{
  "head_dim": 16,
  "precondition_frequency": 50,
  "adamw_lr_other_params": 0.0011,
  "decay_fraction": 0.3,
  "warmup_steps": 3220,
  "adamw_weight_decay_other_params": 0.05
}
Rows from expert 56 of block 3, named by matrix and row number. Rows with one number belong to one neuron. Each number is 50 + 12 x the weight over its row's rms, rounded and kept within 0 to 99. All counts start at 0. After the name is the row's rms in percent of the matrix's.
# up: expert up (model.blocks.3.mlp.up, 64x128x128), inputs 0-127
# down: expert down (model.blocks.3.mlp.down, 64x128x128, transposed), outputs 0-127
up.65 105:45 34 44 54 64 48 33 66 51 46 48 65 60 50 43 57 63 42 59 56 44 60 43 44 50 62 21 54 59 39 32 37 57 60 77 67 45 23 44 50 39 52 52 50 57 45 44 39 37 84 54 62 58 51 51 56 46 56 27 44 53 54 73 60 44 51 46 52 25 34 60 55 52 46 73 48 57 67 34 38 32 57 66 55 37 50 55 55 39 52 49 37 57 56 63 68 68 50 45 54 57 45 71 32 52 38 51 46 58 72 40 80 57 50 62 53 38 50 46 49 68 60 45 53 44 77 68 27
down.65 112:59 42 43 54 55 52 48 53 61 62 55 42 61 66 52 43 55 55 53 48 53 61 61 55 47 64 49 37 63 66 26 54 62 39 31 26 61 51 52 53 38 35 62 63 39 54 56 57 33 43 18 28 44 56 65 52 62 46 32 52 35 36 46 49 85 58 29 46 56 21 37 55 43 38 51 40 55 76 40 57 54 45 48 30 67 58 75 44 45 50 55 57 50 49 65 43 41 32 33 26 58 58 25 51 53 78 61 55 32 41 43 39 52 42 43 50 66 52 40 58 44 39 54 46 55 42 37 44
up.66 087:37 58 60 48 39 39 42 52 65 51 59 70 39 45 66 33 51 57 38 51 29 38 63 55 59 47 49 29 64 47 41 72 30 56 45 71 57 67 64 37 49 52 38 44 81 58 69 41 51 61 57 49 58 57 40 44 30 49 53 44 50 46 48 46 56 42 80 33 58 43 41 47 40 44 74 61 55 47 49 55 46 78 49 27 50 54 37 63 63 69 19 67 59 58 60 54 51 62 67 39 48 37 49 44 56 38 63 55 63 27 55 71 42 43 73 50 48 50 49 47 41 48 27 53 53 52 56 59
down.66 095:26 41 34 38 48 46 57 40 57 61 38 40 40 38 51 59 41 50 32 76 49 24 26 37 66 46 73 48 43 70 38 52 35 50 19 49 42 45 49 68 42 50 49 69 64 59 37 52 44 49 50 66 31 27 43 45 47 45 42 56 55 49 36 36 26 49 47 40 45 51 44 48 53 26 54 47 37 49 28 50 32 42 59 60 40 60 34 33 51 47 57 38 57 63 65 41 62 36 58 43 61 55 50 43 53 48 56 74 33 55 50 45 48 62 24 47 72 69 38 48 60 58 66 55 55 41 37 37
up.67 128:37 39 39 68 45 27 45 56 44 48 55 47 49 34 38 35 45 64 47 71 64 61 43 45 60 66 58 58 52 51 50 36 62 40 38 49 52 52 39 70 43 67 63 52 54 46 40 36 69 46 59 50 45 35 67 68 58 32 46 58 52 68 60 58 58 46 69 57 53 48 55 56 53 62 44 53 31 38 43 56 64 41 83 64 60 43 48 53 60 71 58 56 46 38 63 62 42 41 54 52 48 50 60 58 64 30 48 40 77 39 72 75 44 51 41 50 26 77 81 42 51 46 44 55 59 33 42 69
down.67 116:40 68 42 61 67 46 33 53 45 28 28 73 56 45 49 64 50 57 51 40 34 47 57 53 41 24 51 46 61 71 57 53 54 54 53 37 55 55 50 39 53 14 70 49 41 56 63 41 69 73 62 38 61 47 52 42 63 43 53 51 39 68 59 64 70 35 28 41 58 60 51 68 45 52 49 49 60 56 63 56 36 59 50 62 26 65 52 54 55 65 39 42 35 36 68 50 51 60 56 59 66 51 46 47 42 56 32 24 42 76 48 33 38 42 46 51 48 48 56 53 64 55 55 51 48 71 78 48
up.68 101:66 34 55 33 58 61 43 32 61 46 51 34 29 35 50 76 60 63 60 44 48 34 34 47 43 53 44 42 34 59 23 51 33 51 56 27 77 63 58 35 40 43 54 57 26 51 58 49 86 43 66 43 55 42 63 46 59 26 62 54 40 45 73 37 34 56 38 48 61 40 44 36 54 48 50 51 42 46 68 46 58 43 33 55 37 42 46 57 37 48 24 50 30 35 53 63 33 48 58 44 44 47 48 35 51 66 32 37 60 58 49 37 55 47 43 52 43 72 51 55 51 46 35 52 43 50 37 58
down.68 097:58 49 37 63 36 48 56 58 35 34 51 57 38 57 41 54 57 38 72 46 51 44 69 40 57 46 52 46 54 67 49 30 43 44 42 69 61 35 62 35 40 56 56 59 61 68 37 42 38 39 27 65 75 45 64 47 25 53 45 75 67 36 64 56 38 54 34 55 67 60 49 61 10 43 40 46 41 53 42 57 61 62 46 28 52 48 55 57 39 69 38 57 33 63 34 57 62 38 63 34 30 31 54 38 48 48 44 44 54 65 53 49 58 55 28 63 60 50 35 44 48 49 37 53 39 49 41 63
up.69 096:46 47 50 43 50 42 49 57 76 39 35 36 65 41 61 20 45 41 70 41 70 75 73 24 17 43 55 39 51 75 42 51 44 55 44 47 48 42 56 54 46 27 46 48 45 59 39 63 41 57 80 57 39 60 38 30 47 69 39 59 39 34 49 60 48 52 65 47 47 50 41 63 56 54 56 52 42 34 43 28 46 57 44 40 59 50 34 54 38 53 44 46 59 45 41 52 34 46 42 51 53 25 57 73 57 42 54 53 43 62 48 54 45 48 37 61 53 46 63 44 43 53 62 56 13 44 35 38
down.69 095:52 57 45 42 47 42 32 47 44 48 38 77 45 34 61 32 53 63 47 54 56 53 40 49 34 47 47 57 67 29 72 61 54 61 57 42 61 44 56 59 36 52 34 49 43 47 58 60 50 64 63 65 61 43 31 60 67 55 23 52 35 19 32 47 57 65 31 44 73 59 52 37 46 60 62 57 57 58 79 36 48 46 61 57 78 50 45 52 47 65 42 49 70 43 67 41 54 46 53 45 41 65 55 62 46 65 75 45 43 52 63 68 59 70 57 45 53 52 40 59 45 55 23 29 52 54 47 37
up.70 083:44 42 49 70 44 51 72 21 42 88 62 48 47 49 69 44 24 27 75 65 64 64 60 41 53 44 48 37 54 60 46 50 49 63 57 51 68 35 64 68 55 44 51 39 56 39 67 57 29 48 27 45 63 50 65 54 49 60 68 60 74 52 43 44 44 59 43 44 48 54 65 27 46 38 45 45 35 46 49 37 53 55 59 56 52 55 69 44 46 72 38 52 52 37 43 61 41 13 63 57 59 48 56 56 56 53 41 59 41 53 51 53 59 52 59 41 54 44 45 59 57 38 63 48 76 48 62 55
down.70 088:37 25 63 65 46 47 69 59 53 58 37 69 57 52 66 31 54 54 28 46 53 53 65 59 54 58 40 53 48 63 57 52 68 31 41 51 54 49 23 39 45 51 45 39 50 57 67 65 64 54 42 38 25 47 56 48 49 30 59 47 36 48 68 53 64 48 32 43 42 29 54 51 47 44 43 41 58 61 46 54 52 49 33 53 46 53 47 50 57 24 60 28 53 30 67 46 42 60 50 50 39 58 59 55 67 41 61 53 68 52 60 58 47 61 23 50 39 56 56 71 35 35 52 74 81 29 73 51
up.71 085:59 59 67 67 28 39 82 69 33 37 57 57 53 47 48 44 49 54 55 38 54 45 74 68 61 72 31 43 34 57 73 47 51 43 54 60 54 35 36 39 64 53 40 53 38 55 38 44 47 42 44 37 50 31 46 56 58 58 54 53 48 80 47 33 54 52 55 39 49 55 45 52 56 71 62 43 57 53 74 61 63 31 46 44 60 37 67 48 30 42 50 70 38 43 61 44 47 69 60 55 37 39 36 50 57 63 46 52 54 34 62 25 57 74 47 55 50 44 54 70 64 45 50 42 36 71 51 32
down.71 089:43 47 43 41 58 40 60 50 49 55 44 64 68 58 50 35 51 65 62 42 54 53 37 42 78 42 54 55 58 39 52 66 64 34 55 26 42 74 46 47 49 19 36 67 47 67 34 53 53 48 26 37 54 60 51 56 44 18 49 44 57 63 32 12 56 45 53 46 46 46 59 39 44 56 53 44 61 47 52 48 49 50 39 23 37 43 44 78 68 29 54 50 41 50 64 69 62 35 50 43 40 41 52 32 71 31 40 51 51 35 68 49 43 32 57 49 40 49 46 58 55 55 51 65 54 41 46 45
up.72 107:41 38 52 61 64 62 49 22 40 50 70 45 46 77 58 47 47 38 61 50 57 33 43 48 35 51 50 66 31 45 41 69 36 55 52 53 60 55 58 38 64 51 39 31 50 66 34 41 66 42 64 70 42 47 60 61 60 58 65 48 60 72 50 43 42 60 31 51 47 69 49 29 53 52 41 57 44 32 54 50 72 48 42 49 54 61 47 67 47 55 47 60 32 24 40 74 40 41 64 51 36 57 31 38 38 59 56 42 46 48 51 65 44 58 46 31 71 64 35 69 50 31 71 50 47 49 23 57
down.72 103:49 54 72 50 39 73 48 62 37 38 52 64 69 12 54 42 53 49 56 53 52 33 54 21 63 45 52 28 58 67 34 51 55 24 63 66 39 44 45 39 51 63 53 45 48 46 49 45 69 42 53 44 49 46 50 24 46 60 58 50 51 37 44 56 47 31 30 46 37 58 41 71 31 41 50 53 48 39 52 66 62 58 50 56 26 54 53 32 38 30 34 67 64 43 50 55 61 64 40 48 33 56 65 49 72 48 46 52 54 39 42 54 35 47 50 58 68 64 75 33 52 44 59 54 39 58 59 67
up.73 093:47 46 51 75 47 65 75 41 72 48 54 68 52 44 34 61 45 48 73 44 50 83 42 28 64 31 53 56 69 36 59 58 55 32 43 51 65 55 41 43 51 47 52 37 37 37 41 47 57 69 54 23 40 51 58 52 66 74 49 41 40 42 40 33 50 58 51 62 40 64 45 36 41 63 58 63 65 39 49 50 59 72 52 71 65 37 54 63 46 42 51 34 41 53 63 49 36 50 55 51 51 67 59 55 34 34 45 42 60 37 36 65 51 42 20 46 48 63 56 33 66 52 52 40 68 52 62 39
down.73 107:28 29 46 43 58 54 47 49 56 73 45 50 46 50 42 58 62 25 43 39 57 49 40 52 51 67 43 35 30 50 63 56 45 42 33 75 64 30 43 56 52 44 46 35 48 54 48 54 45 60 56 44 64 38 54 65 31 52 60 53 47 62 51 32 52 46 59 44 23 74 60 40 60 41 66 55 27 60 37 54 59 67 54 59 53 54 46 63 53 31 72 27 41 54 55 41 78 48 45 48 76 69 65 53 37 59 43 54 52 56 59 53 34 59 46 65 66 55 54 55 66 60 56 51 59 15 52 68
up.74 103:50 32 43 62 43 46 51 67 30 47 47 40 72 56 30 74 47 46 31 43 54 40 58 53 61 59 50 49 44 65 48 46 55 40 60 58 43 60 50 49 56 46 51 42 29 34 43 44 35 16 32 26 49 52 17 44 51 73 40 39 27 34 45 52 54 58 51 34 30 56 47 56 54 46 66 36 48 55 56 48 19 30 36 53 33 48 47 33 41 52 77 45 41 42 50 58 47 58 57 71 58 56 45 45 60 62 66 48 47 61 35 63 69 45 46 48 46 51 41 64 31 52 61 32 68 44 42 52
down.74 100:59 72 42 47 39 34 56 59 45 59 61 52 52 45 34 33 36 43 41 26 57 39 62 35 32 38 61 27 60 55 41 50 56 44 64 53 53 61 44 35 49 58 57 57 37 52 67 53 70 45 77 47 39 45 62 51 51 44 49 40 37 59 73 60 58 73 50 40 48 65 52 46 40 35 36 61 40 44 49 55 47 27 46 41 27 70 40 48 71 69 48 52 25 72 49 40 51 45 48 41 55 38 43 38 58 49 58 17 34 38 44 50 61 49 59 68 37 46 53 53 61 54 61 59 49 49 84 59
up.75 091:48 66 43 47 73 46 49 52 44 43 46 42 45 37 47 44 41 42 45 64 39 36 65 60 33 53 50 40 44 57 52 50 29 46 45 50 57 56 72 45 36 75 54 63 45 40 50 54 70 38 57 38 41 27 44 49 53 66 53 47 54 53 36 48 50 49 60 34 67 50 45 55 50 51 51 47 53 31 60 55 56 45 49 58 60 41 54 62 45 32 30 69 41 55 71 49 60 75 57 51 35 14 29 63 77 40 46 43 36 67 49 47 36 42 56 43 62 41 41 51 65 59 53 47 94 80 47 38
down.75 105:52 99 65 44 44 42 58 40 59 54 54 61 53 32 51 35 57 43 62 44 44 80 29 54 75 55 54 50 55 33 37 52 69 48 50 52 47 29 65 67 37 41 65 48 50 43 39 55 47 53 66 61 54 68 42 38 39 61 46 56 50 43 46 58 36 62 36 54 39 63 47 48 20 59 73 45 57 41 30 44 45 34 56 49 36 53 45 58 63 52 59 44 44 37 44 64 71 46 55 59 32 51 55 48 45 61 42 54 42 65 65 65 60 45 45 72 42 41 38 19 47 43 50 60 56 48 56 58
up.76 104:50 37 76 45 64 44 33 24 44 69 56 63 56 59 49 40 62 21 59 62 50 66 54 29 57 40 34 55 51 38 48 33 68 71 58 67 68 48 38 47 61 53 41 82 38 26 49 49 33 41 54 73 47 40 43 54 45 70 52 52 65 40 61 55 51 51 57 46 35 58 49 34 55 59 34 50 46 35 52 57 61 46 70 55 47 40 32 11 52 45 63 52 47 24 51 57 45 40 52 40 42 50 52 73 37 57 53 53 43 40 45 60 59 59 49 52 43 63 60 67 49 52 51 54 62 53 47 60
down.76 104:44 56 67 47 54 30 69 42 51 32 43 63 68 55 56 55 42 50 45 46 53 50 63 52 57 39 62 54 54 49 59 58 54 36 34 55 41 53 71 40 51 52 47 56 47 59 42 56 58 53 58 43 47 51 46 44 59 57 26 49 64 67 46 63 58 31 45 58 49 74 39 32 31 44 61 60 48 59 32 67 81 33 46 55 36 73 63 32 55 32 59 45 63 47 62 29 32 51 52 24 63 71 40 56 52 41 57 66 64 28 48 48 83 22 62 62 36 47 54 35 38 40 48 49 47 38 41 40
up.77 108:54 50 57 53 62 52 34 49 78 52 29 30 45 53 47 30 47 72 69 52 61 36 54 55 53 56 34 54 36 47 43 43 52 64 43 60 35 67 51 67 44 65 49 47 47 52 52 41 51 43 39 42 15 59 49 53 63 65 52 22 36 43 51 29 54 30 64 52 68 48 45 65 46 49 57 60 74 55 70 59 34 47 48 48 49 46 49 38 28 57 26 56 58 37 39 58 59 38 69 48 67 20 44 44 55 39 56 40 59 48 46 35 54 42 57 72 59 49 45 68 31 30 45 55 51 53 70 51
down.77 105:56 61 50 27 57 42 51 45 48 43 39 41 27 52 43 49 37 39 59 70 55 51 53 48 57 38 37 48 44 39 63 41 61 63 40 48 50 54 40 42 61 36 46 48 59 56 54 60 63 54 65 54 63 50 56 67 46 32 45 32 28 38 29 41 53 59 58 70 76 52 47 53 35 72 59 61 45 30 29 63 57 54 27 55 32 74 46 68 47 51 64 41 41 64 50 33 72 43 79 48 45 56 75 35 67 66 55 75 45 47 43 48 45 56 57 49 50 52 56 50 47 59 72 56 27 55 29 56